A small multi-label image tagger, trained from scratch.
Model: arch convnext, norm layernorm, activation relu, patch size [4, 4], widths [64, 128, 256].
Rows from block 12 of a small multi-label image tagger, named by matrix and row number. Rows with one number belong to one neuron. Each number is 50 + 10 x the weight over its row's rms, rounded and kept within 0 to 99. All counts start at 0. After the name is the row's rms in percent of the matrix's.
After each neuron's rows are labels from the 100 images, of 14848, where the neuron reaches its highest value: "colour at peak" is the nearest of a few named colours to the mean colour under the peak. Only what is clearly more common there than usual is listed. The data: reaction-diffusion patterns (Gray-Scott).
# fc1: MLP up (model.blocks.12.mlp.fc1.weight, 1024x256), inputs 128-255
# fc2: MLP down (model.blocks.12.mlp.fc2.weight, 256x1024, transposed), outputs 128-255

fc1.540 093:23 32 51 50 46 43 50 54 65 54 41 64 56 44 51 27 44 58 29 60 62 46 43 48 40 33 56 64 56 52 45 70 31 49 43 47 61 78 47 53 51 37 35 47 55 58 41 63 42 40 66 42 58 38 58 70 51 38 74 61 61 46 46 56 52 66 42 55 28 52 62 52 47 52 56 59 49 50 50 47 53 57 51 43 53 52 48 37 46 50 59 56 37 46 37 53 62 43 57 55 43 30 49 42 53 28 52 51 59 53 56 66 33 67 44 46 54 36 60 56 55 39 51 71 43 46 38 46
fc2.540 091:54 52 59 54 64 56 61 42 29 38 64 74 49 35 51 50 45 35 51 67 56 35 57 65 45 49 50 46 48 49 50 40 51 57 47 47 43 49 49 52 52 48 62 65 60 66 49 50 46 53 48 53 59 65 55 42 45 67 36 50 33 47 50 57 46 26 43 46 42 49 47 68 48 45 60 53 55 48 60 62 30 33 51 66 44 31 57 59 57 53 48 29 49 38 55 54 55 50 64 55 63 45 54 56 54 44 51 59 52 58 34 55 38 24 44 63 50 33 48 65 47 43 41 49 49 56 47 42
colour at peak: grey

fc1.480 104:48 36 44 53 51 53 51 54 47 36 39 42 52 58 60 47 37 61 32 56 52 57 38 40 61 48 29 65 61 60 38 55 59 69 41 45 59 50 30 41 45 53 56 45 48 31 55 33 31 51 57 63 58 60 37 52 48 44 45 51 44 51 46 62 41 50 57 37 49 43 49 59 59 51 36 45 61 45 46 53 48 53 54 66 55 46 65 44 39 36 61 60 47 53 44 64 54 41 56 57 59 65 58 61 49 48 58 66 64 55 54 57 24 62 34 49 50 45 61 59 52 38 57 47 51 61 36 43
fc2.480 135:50 52 31 52 31 50 53 53 49 43 59 38 63 36 68 43 48 40 49 59 48 55 41 63 63 24 59 57 57 58 53 49 36 45 49 41 59 30 56 60 40 40 71 47 45 41 46 57 55 38 63 47 41 44 47 68 46 58 48 42 46 44 41 70 58 48 57 41 59 54 57 57 40 46 43 46 78 51 49 52 48 52 58 39 53 68 51 54 61 47 46 56 32 63 54 28 52 36 32 56 42 49 59 60 49 47 55 65 50 41 52 49 47 59 34 45 50 33 60 45 49 44 55 66 58 56 39 56
colour at peak: pink

fc1.46 101:47 47 71 46 52 60 45 36 60 37 47 55 47 30 63 49 56 57 48 47 58 40 67 52 70 45 46 46 39 48 53 60 38 56 45 39 56 47 48 61 52 46 54 49 42 40 43 40 24 60 44 53 66 54 54 46 46 58 77 49 57 55 52 58 35 89 51 35 42 38 53 51 48 47 36 51 53 45 30 46 69 36 50 46 41 66 49 58 65 43 50 43 51 45 53 57 63 55 60 52 42 39 43 68 48 34 41 58 59 47 48 55 67 30 50 52 48 51 63 65 64 48 43 39 39 44 44 54
fc2.46 085:42 35 33 47 71 57 48 54 66 49 52 54 63 40 40 48 56 32 62 47 49 54 47 64 49 36 41 52 51 37 49 52 57 46 66 57 54 47 37 26 51 43 42 59 54 47 45 64 47 42 38 41 59 47 61 42 32 56 47 63 45 42 55 25 44 16 58 37 40 67 56 39 38 63 55 63 59 60 76 36 33 49 41 41 45 34 45 48 42 56 47 57 49 57 48 47 66 48 62 51 56 50 08 33 43 51 41 53 66 53 55 59 57 43 53 86 58 62 43 54 38 45 48 43 63 65 39 52
colour at peak: brown

fc1.82 075:43 53 53 44 51 42 75 61 67 31 30 32 56 63 64 33 60 30 45 42 49 68 43 46 47 36 50 60 74 56 44 43 45 66 34 41 43 54 27 59 40 41 46 39 52 53 44 47 48 30 52 57 59 67 65 50 62 49 50 52 53 40 66 57 54 60 50 54 46 59 48 49 45 55 62 32 27 41 44 60 49 57 36 62 58 44 58 53 54 48 55 55 40 49 49 61 47 45 52 43 42 65 56 46 50 46 42 51 36 49 47 40 51 54 40 66 62 61 54 44 59 59 64 66 45 50 50 62
fc2.82 059:38 48 52 52 34 35 52 45 52 37 48 56 59 54 54 40 58 60 55 71 42 49 52 66 48 28 57 47 53 48 48 53 46 39 48 22 56 51 66 55 42 46 75 49 53 59 59 45 48 52 57 55 58 52 42 75 51 59 61 46 48 53 29 68 61 43 57 41 54 67 55 53 46 54 45 54 71 47 61 49 52 42 64 47 50 68 49 42 59 50 43 48 52 57 50 25 57 59 44 52 56 51 59 58 50 42 53 48 53 49 38 50 48 64 38 56 46 29 61 49 60 50 50 70 69 41 46 59
colour at peak: white

fc1.335 115:19 36 42 40 46 40 75 60 53 54 40 49 46 34 51 47 58 29 48 48 44 48 61 53 34 52 41 47 73 48 43 59 42 52 50 47 44 48 41 56 51 48 49 28 51 51 49 44 58 47 57 41 39 36 53 49 46 56 66 65 47 47 52 60 44 61 50 56 51 61 47 39 51 42 40 33 57 56 32 59 43 32 43 47 62 57 47 51 49 48 54 39 58 40 68 66 41 40 55 53 48 51 58 63 57 36 28 57 36 49 56 53 50 46 32 60 57 46 43 52 47 49 51 49 58 68 44 57
fc2.335 128:68 67 39 60 42 61 48 40 50 34 51 67 61 37 36 55 38 63 49 47 50 45 48 50 74 35 56 46 59 46 55 40 39 58 60 59 42 50 64 70 48 56 34 42 56 64 37 55 42 47 51 52 54 46 48 39 48 55 51 55 47 60 64 63 31 62 54 45 37 44 33 48 44 46 39 30 51 58 51 73 52 43 45 49 56 61 53 68 62 61 54 50 45 62 28 46 55 50 50 68 59 38 39 34 46 58 41 57 72 45 42 42 45 49 25 40 58 48 27 45 58 38 47 30 57 45 23 52
colour at peak: grey; pink

fc1.226 110:51 30 47 42 57 50 52 52 42 55 63 46 33 58 48 61 65 29 51 44 36 47 71 49 38 52 38 54 61 40 26 54 61 52 46 59 45 45 51 71 54 74 52 58 46 77 69 49 51 34 54 37 57 42 60 43 58 46 57 46 41 46 47 65 50 39 55 66 44 45 52 53 61 37 43 60 29 47 43 65 66 53 49 36 43 59 57 55 45 34 51 33 60 54 47 48 24 77 40 53 67 59 70 49 53 41 52 51 69 45 45 54 49 64 47 62 52 39 50 56 61 45 49 57 83 43 39 34
fc2.226 116:44 49 58 65 31 43 47 60 46 56 41 62 46 55 44 48 48 58 42 42 55 69 52 40 44 52 47 54 60 50 53 30 44 42 53 66 49 54 38 62 35 48 58 54 40 59 45 56 56 47 53 45 52 45 51 70 47 37 47 72 43 40 49 67 64 45 64 38 43 45 42 51 54 66 30 44 39 39 58 45 57 71 36 57 61 46 55 36 52 54 42 64 55 46 42 40 50 49 73 37 43 34 52 39 53 61 29 48 57 45 55 31 64 64 54 67 34 60 48 34 57 63 51 52 31 45 37 57
colour at peak: grey

fc1.708 108:53 63 45 48 57 68 44 39 43 56 41 43 43 42 59 55 55 57 45 48 52 61 48 39 49 59 62 45 53 42 62 49 51 60 33 57 62 66 50 69 45 38 71 53 34 51 52 53 42 58 41 55 42 61 55 33 49 44 41 41 43 45 56 48 35 54 49 43 49 40 43 54 58 39 55 54 34 42 51 43 67 28 49 52 52 44 55 58 60 51 51 41 60 48 60 54 34 50 26 46 26 64 52 40 35 55 54 44 47 61 65 26 56 43 55 46 48 57 55 57 39 63 55 53 63 53 66 39
fc2.708 126:56 52 56 59 51 41 67 56 44 43 44 61 61 41 40 49 55 55 43 48 51 60 59 51 56 34 34 50 58 46 60 39 56 56 46 50 28 71 54 50 47 54 62 75 47 64 39 48 52 43 55 34 67 56 53 52 37 64 42 68 47 47 51 48 49 40 62 46 38 64 47 63 55 70 45 56 40 48 60 46 45 51 55 57 46 42 63 36 46 64 59 45 48 28 53 39 53 47 61 47 58 30 56 44 63 63 35 55 63 58 45 35 46 30 56 64 54 58 43 48 59 65 50 52 32 51 32 51
colour at peak: black

fc1.190 103:48 45 52 40 43 50 46 42 57 66 44 55 40 48 56 69 55 39 61 52 49 53 43 41 49 37 46 44 39 49 60 46 78 55 43 61 32 46 53 68 49 51 48 51 38 51 56 42 30 63 39 58 64 47 42 50 48 70 68 53 60 42 52 55 69 58 44 49 37 34 41 53 54 47 66 72 69 43 55 50 55 29 44 46 55 42 64 62 55 44 56 42 42 32 77 63 45 43 42 45 45 56 48 58 35 47 49 39 54 60 59 40 50 43 49 50 60 27 42 63 47 48 47 43 55 48 39 50
fc2.190 093:59 59 39 35 65 50 59 45 64 39 61 42 59 39 56 46 59 26 38 41 62 49 64 49 65 45 41 50 61 42 58 48 54 51 48 65 35 66 48 31 61 62 60 71 51 52 42 61 52 53 67 37 50 57 61 49 34 62 49 44 50 52 50 35 42 48 43 54 39 54 37 48 47 66 50 47 52 69 74 48 23 35 64 51 43 29 53 44 54 47 53 49 49 39 66 40 54 54 53 49 55 39 54 29 50 55 48 74 74 38 52 59 39 24 53 52 63 51 55 62 44 48 49 39 43 73 45 48
colour at peak: black

fc1.639 101:55 57 55 31 35 46 52 69 50 47 43 48 52 34 58 51 52 40 55 42 48 47 45 40 54 39 42 48 75 65 38 49 47 50 41 20 37 54 61 46 57 51 48 47 52 50 49 62 54 54 55 66 61 54 38 36 46 36 55 51 43 36 35 44 52 45 61 49 55 47 35 43 51 42 48 43 53 60 41 69 43 50 47 56 47 62 57 39 59 46 62 56 51 61 65 48 55 42 59 58 31 62 53 50 56 46 26 64 50 41 54 52 40 60 42 81 54 66 47 50 48 42 34 67 46 48 40 60
fc2.639 089:43 63 39 63 50 44 44 40 45 44 51 33 62 62 48 50 40 35 55 52 39 31 51 62 55 35 59 53 49 47 67 56 64 56 52 48 38 47 52 58 59 58 62 35 26 61 59 53 36 44 44 43 74 47 51 46 46 41 51 45 43 42 43 67 43 54 64 47 35 68 43 71 34 55 37 30 61 45 56 67 54 52 67 48 57 62 46 47 41 67 68 43 46 56 27 41 57 50 45 40 53 31 65 41 29 55 51 53 48 42 39 35 37 47 30 48 58 47 34 37 62 54 56 53 69 39 35 55
colour at peak: black

fc1.241 116:54 59 42 33 35 48 50 29 56 50 27 56 48 65 40 52 55 56 55 40 52 52 43 49 49 44 29 53 51 37 60 68 37 57 56 60 39 57 53 45 53 70 48 51 43 40 34 54 56 62 51 45 46 47 55 51 53 53 35 45 51 54 43 59 52 60 21 55 54 44 55 56 40 56 48 52 43 56 44 44 65 41 47 54 45 53 63 43 43 62 51 40 58 56 42 52 51 49 39 49 46 52 47 52 69 55 59 33 42 37 59 17 65 50 55 54 62 65 56 60 14 68 47 51 47 48 59 60
fc2.241 116:60 56 46 46 49 54 57 60 64 44 38 43 51 66 54 48 48 60 51 45 44 57 41 35 40 48 54 43 55 33 50 46 54 53 45 41 42 60 44 45 63 53 40 67 55 34 48 39 44 77 43 53 54 55 45 46 56 33 67 42 49 58 47 45 54 63 38 60 61 55 50 30 51 28 52 40 51 62 46 57 52 53 47 54 48 57 46 50 36 46 56 49 73 39 44 43 36 39 36 61 44 59 59 34 56 62 46 34 52 33 48 59 46 70 51 29 49 58 54 46 52 48 36 43 54 52 59 46
colour at peak: brown

fc1.302 112:35 54 43 47 36 38 84 38 36 58 50 43 34 54 59 53 59 39 42 56 52 62 52 23 41 56 54 49 46 52 53 39 50 49 47 43 60 67 46 49 56 51 52 29 58 52 67 63 60 53 57 21 36 55 59 49 41 60 50 48 50 43 54 58 50 29 33 56 57 53 48 43 47 61 55 52 49 53 52 59 52 50 55 36 43 43 51 54 47 44 37 42 51 41 58 48 45 50 39 48 52 43 32 39 49 60 32 35 51 48 54 32 49 45 33 45 55 47 49 42 44 40 42 52 51 67 48 47
fc2.302 114:36 58 53 40 60 53 43 51 58 45 59 55 49 41 44 38 64 38 57 43 54 44 54 52 44 61 44 42 51 47 43 55 43 57 40 53 62 37 60 26 55 50 60 46 58 63 48 68 51 41 55 22 49 57 52 59 32 66 56 55 49 52 51 32 53 40 49 44 41 63 54 64 49 61 47 46 60 56 72 48 25 43 48 49 40 35 58 58 57 63 57 46 43 41 53 48 65 56 49 45 74 43 45 56 52 50 31 77 73 51 37 58 54 43 54 96 57 36 54 60 39 49 43 49 58 54 34 58
colour at peak: blue

fc1.622 107:48 31 65 27 38 57 54 51 51 36 22 43 45 53 53 48 45 55 48 50 54 40 44 36 40 57 46 48 60 51 46 46 57 60 35 49 39 65 56 56 51 55 41 48 52 31 50 58 48 54 36 49 24 49 56 50 39 51 47 39 45 43 40 47 52 67 19 65 41 46 49 79 49 45 59 37 52 61 47 59 46 46 39 57 32 36 41 47 62 49 48 60 41 50 57 67 47 38 45 61 45 43 45 72 48 44 40 51 47 57 79 45 43 62 48 55 54 66 67 59 42 62 53 49 42 42 46 43
fc2.622 111:36 48 41 64 54 50 30 46 39 46 46 56 47 56 63 52 34 43 67 56 44 31 54 64 32 61 58 56 46 50 59 50 65 50 57 46 66 39 46 58 56 52 37 38 43 50 43 43 56 50 61 61 51 55 67 47 46 33 44 46 38 34 42 57 72 48 78 52 49 75 52 50 31 59 60 37 46 32 45 48 56 27 58 48 58 64 36 50 56 59 52 48 46 71 47 58 46 53 49 46 51 45 59 61 42 46 43 36 41 51 50 35 44 50 41 50 43 42 53 28 65 50 67 52 61 53 40 39
colour at peak: brown

fc1.176 104:46 46 39 53 42 48 63 38 45 64 58 56 38 60 44 39 62 44 48 55 60 55 50 43 45 43 45 50 47 48 62 33 62 46 47 47 45 56 67 77 76 51 56 39 54 50 60 69 52 60 50 41 39 43 50 50 43 63 47 57 61 49 65 56 52 37 35 74 54 63 64 31 62 53 53 52 37 64 45 62 56 43 46 34 48 34 59 59 43 51 59 68 53 53 47 43 65 31 28 36 56 39 46 37 71 58 37 51 46 59 48 45 54 36 43 49 50 48 46 54 55 47 34 51 46 57 45 53
fc2.176 120:40 48 48 57 55 53 39 55 38 51 60 56 43 36 54 43 63 33 54 52 46 34 53 51 48 60 55 55 47 51 59 44 56 64 57 52 55 43 63 50 39 50 62 43 65 56 48 50 65 34 57 47 69 51 50 54 69 52 46 55 32 43 50 57 57 40 57 47 30 61 66 59 62 63 49 56 42 33 45 52 28 43 47 38 45 54 57 59 66 53 47 55 44 53 60 41 47 54 48 34 59 46 44 65 49 38 43 59 64 53 52 55 37 35 32 46 57 39 51 56 57 47 62 60 62 63 42 50
colour at peak: green

fc1.342 109:50 64 48 48 28 51 42 62 56 48 41 58 48 40 38 41 37 42 39 40 42 50 54 51 64 43 48 58 56 52 51 54 44 48 45 31 48 43 44 42 61 52 56 32 44 34 47 49 46 39 53 56 56 52 50 32 57 45 37 41 41 46 61 56 60 51 07 64 58 41 57 45 61 44 36 57 38 37 47 62 64 56 33 50 50 56 67 48 49 55 68 45 61 48 46 44 78 55 54 59 46 62 43 44 51 45 48 56 69 52 52 23 47 33 42 55 75 43 37 59 39 44 39 54 65 55 48 56
fc2.342 093:52 37 59 54 40 61 40 48 43 46 43 56 45 39 58 48 41 54 43 56 52 56 50 69 47 53 66 70 40 55 52 41 40 39 55 46 64 29 39 71 40 46 41 42 58 57 39 68 49 49 56 59 50 33 53 40 62 53 51 36 41 43 41 61 45 56 63 48 55 35 41 50 28 38 51 57 59 47 46 55 69 63 43 48 64 60 64 49 51 33 38 49 54 80 51 50 49 52 61 50 43 51 47 68 33 36 62 58 33 30 63 36 47 56 40 40 26 54 58 40 54 33 49 40 62 43 57 47
colour at peak: black

fc1.333 111:44 55 74 48 48 57 50 42 49 49 38 59 54 44 55 54 51 44 52 50 44 55 66 45 37 52 35 55 42 64 30 42 49 49 45 39 41 56 55 57 42 31 41 37 59 41 58 49 43 62 62 43 45 57 47 57 32 69 67 50 66 40 46 30 55 75 55 47 53 58 62 40 56 49 47 51 68 45 54 46 51 29 42 64 62 46 50 46 49 51 46 54 57 62 52 53 49 36 57 60 33 42 42 61 46 67 51 46 70 71 57 48 57 51 43 51 51 23 44 64 39 39 46 56 35 47 64 59
fc2.333 150:55 36 70 55 51 62 54 63 33 51 52 60 32 54 58 54 40 55 57 55 40 37 57 55 41 60 53 47 32 48 56 44 60 54 43 51 43 60 45 56 47 44 47 63 58 40 45 33 67 65 54 60 65 64 58 48 64 45 35 56 43 36 41 53 50 48 48 51 46 54 63 46 55 48 59 57 43 36 36 40 58 54 40 49 43 54 53 43 60 46 47 52 55 29 54 63 32 54 57 51 41 60 54 70 66 40 47 35 40 45 54 37 38 52 62 58 57 31 41 51 60 59 61 51 40 64 62 36
colour at peak: brown

fc1.418 102:40 56 64 53 55 51 67 60 58 43 61 37 27 39 56 38 60 33 60 50 47 49 53 61 51 41 57 57 50 44 47 58 69 51 63 53 60 47 49 44 61 40 53 40 56 44 41 36 55 40 54 39 56 49 75 52 42 46 57 62 46 45 55 54 58 42 54 55 26 62 47 58 48 50 50 51 48 62 55 58 50 44 61 42 41 47 56 52 45 63 46 49 46 23 51 36 55 64 57 46 35 46 43 59 52 49 51 70 66 54 41 61 36 59 50 71 49 45 62 48 62 41 42 48 64 63 49 45
fc2.418 085:46 56 54 41 48 61 51 75 55 21 42 43 56 64 45 39 75 50 44 42 58 55 43 44 53 44 62 58 60 37 53 53 46 55 45 36 49 34 66 44 51 65 50 55 61 46 60 39 46 55 46 24 62 42 48 55 50 51 65 54 41 47 45 35 57 61 60 53 43 56 58 40 57 46 58 45 59 57 61 74 22 59 48 39 57 49 55 40 35 46 57 51 75 45 54 37 47 44 38 50 51 46 46 50 53 61 45 49 66 26 37 53 49 60 31 59 56 55 56 44 69 38 41 36 53 61 57 62
colour at peak: green

fc1.506 105:51 55 24 53 48 41 57 46 64 61 54 55 47 56 37 54 62 62 53 47 55 49 40 51 35 45 46 50 59 42 45 28 49 46 52 50 50 47 63 74 43 61 43 60 33 63 44 74 49 46 43 22 53 44 43 56 53 73 42 63 60 44 48 71 59 38 38 73 57 52 49 39 46 43 40 51 49 45 45 50 51 48 49 39 43 49 56 53 51 50 53 52 42 51 50 44 50 46 53 55 52 64 48 30 62 51 44 36 42 51 58 36 63 24 54 47 43 52 41 37 46 46 46 55 67 47 50 58
fc2.506 085:43 43 68 47 69 59 40 50 62 36 60 42 55 31 43 50 59 48 52 52 59 52 47 47 30 63 41 43 52 53 43 53 41 49 62 48 54 41 44 37 41 52 40 48 50 49 46 50 43 46 39 47 51 36 49 52 42 57 61 46 44 51 61 29 42 54 58 36 34 51 49 56 48 48 47 54 66 63 66 52 30 48 48 44 49 43 50 63 50 49 56 59 49 69 45 43 77 46 55 48 54 48 18 44 31 41 42 52 56 55 49 48 72 53 48 62 57 42 49 70 37 47 47 46 66 52 45 61
colour at peak: blue

fc1.709 101:31 42 43 39 48 36 72 48 54 40 53 48 47 58 55 29 34 59 50 62 46 54 38 52 48 46 55 50 53 53 65 54 55 47 40 52 41 45 28 49 53 38 51 46 66 44 55 48 61 29 60 45 49 43 73 60 46 43 57 75 46 49 54 46 38 68 61 47 53 66 58 59 62 38 48 37 58 76 51 59 41 53 54 42 69 45 50 36 44 53 50 67 50 64 34 32 55 45 51 45 56 37 47 44 44 46 41 50 55 62 51 59 47 64 41 85 48 53 47 45 32 54 73 81 57 62 38 37
fc2.709 103:74 50 51 41 57 56 46 49 42 25 64 50 42 42 72 54 46 54 46 59 51 56 46 57 77 45 54 44 49 51 44 39 41 49 63 42 39 43 50 45 61 47 36 38 56 59 43 38 35 41 49 58 46 49 34 41 49 43 42 63 40 52 48 45 38 62 53 50 39 23 30 51 43 46 54 35 70 47 46 64 68 48 36 42 62 43 60 52 59 45 50 48 38 56 47 52 64 57 55 37 49 40 21 38 33 36 50 63 47 57 44 38 66 40 31 40 58 44 50 48 51 34 51 41 53 42 40 46
colour at peak: grey

fc1.196 100:45 50 67 34 49 48 51 30 30 53 25 49 38 31 45 55 67 60 31 50 63 48 70 31 44 53 41 48 42 58 48 49 56 58 50 25 63 56 58 63 51 47 43 43 69 52 62 54 52 38 44 33 46 64 53 37 50 59 48 40 48 60 40 56 44 46 56 42 33 37 31 40 50 50 52 56 51 60 49 52 61 39 60 39 36 59 48 56 52 68 36 50 61 48 61 57 33 46 53 56 49 42 57 53 45 50 64 22 48 55 56 37 40 37 42 47 46 54 65 72 34 43 51 43 40 62 70 35
fc2.196 086:51 36 38 52 77 61 57 41 56 09 47 50 52 51 53 48 63 42 50 49 48 53 56 44 49 50 52 47 57 45 53 51 50 60 64 47 57 46 43 35 43 43 38 63 69 48 46 32 56 62 51 40 42 63 41 46 36 66 53 71 45 45 52 17 51 52 47 50 49 59 67 51 49 38 63 58 61 55 68 46 17 42 55 52 51 45 51 57 58 46 49 48 58 40 62 37 41 47 59 60 59 61 40 45 67 51 41 44 62 56 44 54 39 41 58 70 64 41 52 47 53 51 39 39 47 57 52 43
colour at peak: brown

fc1.656 100:51 43 57 11 31 48 51 51 45 35 50 46 52 41 66 58 59 38 51 40 48 63 52 46 50 48 51 54 67 46 55 40 56 56 53 35 48 65 53 49 45 49 43 51 55 38 65 57 57 55 58 51 33 51 48 50 46 54 58 45 52 11 41 58 44 54 38 43 43 50 53 54 51 37 51 42 39 43 35 54 38 51 47 64 54 75 38 42 53 37 46 56 46 55 51 57 28 55 38 58 43 54 43 50 48 41 39 54 44 56 66 48 43 53 23 52 45 52 68 44 35 56 58 41 41 53 57 57
fc2.656 096:34 54 36 49 43 46 53 42 45 54 47 36 59 63 40 48 42 48 67 67 40 40 54 60 57 34 57 46 27 31 40 75 67 50 34 47 60 55 54 41 61 56 58 51 33 46 55 61 34 47 47 49 45 61 50 44 49 51 64 55 51 55 46 57 40 47 46 55 39 84 52 42 39 59 46 42 49 46 53 48 61 40 62 41 46 45 44 38 34 62 69 41 60 54 42 60 57 49 32 49 49 42 59 55 56 52 52 29 49 43 29 43 40 49 55 80 49 51 37 41 37 50 53 56 63 39 40 40
colour at peak: grey

fc1.331 097:48 45 50 55 47 49 50 48 54 39 42 56 52 52 47 48 39 48 56 30 55 42 40 48 46 56 52 42 75 58 42 66 53 54 45 26 56 56 31 55 40 51 58 41 59 49 34 47 45 32 42 55 47 51 65 20 41 41 57 46 43 46 29 35 52 66 38 69 31 52 56 51 51 50 47 43 44 50 43 67 53 36 62 57 45 42 61 47 46 54 72 36 58 44 53 61 38 33 59 57 54 55 43 61 49 37 39 47 58 60 49 57 59 52 58 69 67 37 35 45 48 47 64 61 50 57 36 70
fc2.331 079:43 53 43 57 53 61 49 42 40 48 41 46 50 58 48 57 64 65 59 44 51 47 48 49 48 45 53 54 66 76 65 52 48 57 54 53 48 45 56 55 51 43 60 41 57 56 56 41 62 51 49 47 76 42 48 51 51 55 45 47 55 56 52 53 46 63 61 55 51 58 48 68 55 49 36 47 50 44 36 57 59 54 62 52 47 54 46 55 58 48 66 43 31 49 70 50 42 45 58 72 55 45 69 47 57 36 34 58 38 69 47 44 51 46 57 33 60 35 49 38 62 55 63 41 40 57 39 56
colour at peak: black

fc1.552 115:41 59 61 51 50 53 53 34 56 56 49 56 52 78 47 42 65 57 46 47 54 52 43 52 50 49 56 49 65 46 58 47 49 47 50 59 43 90 58 46 67 46 57 50 62 51 34 41 41 47 51 49 51 55 48 61 54 53 54 39 42 44 43 52 56 57 64 43 50 49 47 56 53 51 39 41 33 67 54 46 63 37 49 52 60 56 47 54 55 38 46 52 53 40 28 63 78 53 51 51 44 54 52 51 50 49 51 45 58 40 46 53 66 22 61 76 48 36 65 80 56 58 42 51 48 62 56 62
fc2.552 120:27 50 37 57 48 55 34 71 67 44 48 47 53 44 50 36 61 36 71 29 44 60 57 53 46 46 43 52 49 56 36 68 46 40 42 65 65 36 52 54 42 40 56 45 49 33 54 61 57 41 48 46 56 35 54 63 25 47 57 55 50 44 52 51 44 58 56 40 51 70 55 44 44 56 45 43 54 49 54 47 70 58 65 39 53 66 31 41 53 47 51 66 41 67 57 36 63 48 54 35 37 63 38 42 49 63 43 44 43 54 60 76 68 67 58 58 49 67 43 46 43 52 48 40 66 59 37 64
colour at peak: brown